python train.py --dataset="rendered landscapes of hills, water and sky" --crop_scale_min=0.8 --arch="efficientnet" --norm="batchnorm" --activation="silu" --depths=[2, 2, 4, 2] --residual_init="none" --optimizer="adamw" --beta1=0.9 --beta2=0.999 --eps=1e-10 --steps=6500 --batch_size=128
Rows from block 2, named by matrix and row number. Each number is 128 + 32 x the weight over its row's rms, rounded and kept within 0 to 255. All counts start at 0. Numbers have three digits each. After the name is the row's rms in percent of the matrix's.
# convs2: project pointwise conv (model.blocks.2.convs.2.weight, 48x144x1x1), inputs 0-143
convs2.9 097:110164096131106183143105090114118141064148113151091121142145111105118151144120056153103178101078142057082119114113168129150121106155143197115086161193139175063101152119152119082120148143162094071127159131129098057147065101175146177149156096123112098147142179140098059091110113090173058159147176155096152067122121163140134168129139132114060090126119117153151129098105103111117135140115121119114101055106085113120140109165108163105162
convs2.10 096:186141131077107174109134107113145176136170158095130149098170124088091169104114124114148139108082109116175161103164137057067073109159161177101110119154169131143160156130147151114121106106134105173095139128115117135106145069152122168125106089136060167107163163108054203071110117122150158080112080121188088095103131103090094136135140084132113131175070127132140131104125046068143095153133113137164140081110166151150175093091127069132152
convs2.11 107:098154131074148093143142172184128102115136070118153098107139144104143193139056148103145111145101069146144106142119090160107151074166096149140150123096130207115151117108167091058122085117126040156094159185115080137122074054126118130138144094079099140127124162124056119129155122117130095115165142140114106058138097127145143147146179117139080061109089107109124176048185122094120132162118109164102142114097096154120112118165144111102128
convs2.12 105:148141146138095155129160104126096093139191206063126124137108091153081077096139102170127114104142140102081134150120087128153100135165083124099138180078177076139129066156163171126103127092161166130113139119136193130145115207093106132118158193125187132160097178107109117136138166166106135109106178137113129095149119101150117203110118113145174093148060123110118130102114114144126142070146098090045104108126076123120168175126118203125146
convs2.13 101:169107110120111143129083120149081133148117172081126149168139130106137097083159114126166115116122185055174136104105128164127130120189139104145127168142144146099162094147183116161149085149149205130060089143159075149105166139074182128104108123141145157079107126087135136136161105082129173142056153077121081087088114125118097138088160112109189089109104068084125101068181153113110129151122126159132127091115108081162191098104173092181104
convs2.14 096:130119086094166134114138089200171161086211155154145142106118118159057142140124156120077124124150110175100122108126123187118167106131142141178152116111164139117097106158141189121143094178117113110112107128165142161108091058110146121072155159109109135082033166041133141172108127161145104160130102154154142082142101091082165183137170115082111102059110069141152128121114110138125196124171131097147128118176112159100145144115094095150119
convs2.15 097:125081084071089102064109131106162132164150103066210124117101099134080151159097124081084113109121119112109111110136142174078152117158134134155082076124162080117122064139083133140089167112148162145161138140089134107159061080141175120101138135063125093134112184071103140106115171188114168102153076145123099097028080097150091110098153118142133134172098116113119097152153145132104119118136112062117141119135133140161181186109117106122119
convs2.16 096:152123085102080152117096108112146088146135133172146103143090172108113158101118181100140079129160133101091083108116101134178172127124129048160079139197154123113089135086148097142101125110121148115103151141162052162112140093135140145155133141134068143132139169140116122114210147109135115229118156120072187088150132148129173087090165134116135116129109088200152154080187105171086137126145131091140152082131104109159127080158118077197104
convs2.17 098:125140098154105158120120184145128100109107095112114123123100159103193134098151067146157088139109155120161112071129154113113115106093125078128122094101119106095146145096099150198108121118135142102086073176115148157137119153095145128096090149129107153072159106057123157098092085101103097206115067094128086139059109134105076072120144108117119124086128065079056214105113080108131192120072121121148106153103087098122122104080148120094152
convs2.18 095:137092126195119067116122113140079085165139166177163123121138149158119103165102161090136212093109170124115116117116140197098120194118171151166152120135085169148086144140147106121175119104095127132104179090134152120146142103115096112134115121116170131190196091182148118072145117124153087119118183161104165161171195136160168132105087146130182140161086185164136088139085203183134094182116140157123176119147130115138103128144125158147085
convs2.19 103:145097128105145081099093138135120153101158125195167160141103117092147117197113137110149139099124132156092140110150144139109130163128107123171122095156116129087073187119082119148137112082110098118130083159065108113182140183164200058084141167077150137148075123141097142126178078155116132099154138104140108128076145111148105077110181104200167167160116113089100083108136162127123080100117142111108226133132053131099127096108189107134089
convs2.20 101:116162154122127111143142100078112184134136174110112105137160124126134092097159118152113113127164113152146141042076140117150131176127124100098149160131132079176077149153112092144119102143058145067157183060134178129087127174133152094127118126140174092213134100179120137181152180125157102115086135141119118145105098155168138113122065081160120130164181117133106143190114150105117128045143205121059135144116121152210130159136156134135134
convs2.21 089:156087082072149110090137137126101161105087107156102126122074169065232129112182179122151054160146125116149081082110109107154081148159109063109109128119106124114107110104167145158123094142085204088167115067165142163119177150088165080086104175129141101155162145132162120114162126120156074175119128166123079076139074144088147102100131115098150097086148110154119156122172148119135163123119155085111119107123135127131142191157084134155114
convs2.22 102:109129099094159148085074122086106103116141151131145133084125126116140135077149184139201138121173113119100125171089108083090086088115141087140180102131160158140136156221110129122147038122139147143085146159116095085160186081111083144130149101186045140157100197113080110116136167155123130101153160084109085106120103137129115113157147110096078080133117177106143116111143115124153111121090135161135091079136160124187146077121092152172185
convs2.23 115:132150142162146088163134089125131103132126203085143083180106148149124132131149107095136127138112145125104132123158195119123167109154184149111120161140130154135106146129080048127168123111135107100113125086137105110062115156107148129162051154099143105221099147133114094136245159116197096104073171139117127192106109085123123119121121129136133103151083140141116100185059204123092119154142114160103182169142143072098142151103142140115119
convs2.24 105:119138075138141112127100097155155153142100072147159167105154122160095129121122086113111141171176135111085119114110110119054140126158133146168074101110124107099101086095129166137159098133103130104077082147069077084137059121109085140082172171097116164107132150113164172095111113182144146117157062066155121137142138157166110164097147108122125136205078163085170103122082132157176160109131110153078056073163111103141088103100089149081172
convs2.25 110:121114096131115129090072143122153139146054152096069165137167146187143138102120096161158149150136084101103113084105153145124152170125127154126134149140158093094092110142149115128131120127122154117167105075149164086153145162136130121081103109118128153122153083132160131133094125143164119149062151105146140213089144173128181182131120109148054177162161175165081096192004176178108149090083107171106141142161105146144115166103094099151136
convs2.26 109:128146156120120127099202131039138117119134150157153100053161151109146105119114103146115115141129108091127122165079150147176166156115111104142121129135109112118142120191121123170107140146108155105120132126132122112127107139162076135128183136161091073189150187193124139102054136107121132109192126148143127088120139249118125136178086157140110178062130132118109177136174125142143149063129129140152066154110114165128133091158050190161135
convs2.27 098:158143195064154233119113156187126119126177143121101122188125162120133130158122155112135181136113112116125156147168107129160110078170091172129123110162160111132168118125111144095151155118113080162084096173144141156125118086147188134114115144114100172097108156070122106162175133164193150131131145097167149147137106187092155169127182165112120193143164125097177108110178103124111206162093140117136187098137162134105126103087152144172189
convs2.28 103:097137142127120105145088044077132123124102094113075118170110117107122101061103095095118113106136107168167121160095155149115084106143081074173097166180128126149170134137131123195105079152173147145053124122117088137158133136095116135156105082115115095160068198147097102109167155179114125130169146117082136104138123157160140106141076146139124117137078143114146114110163137140182152052180129117073204122202172137132126153158077167121153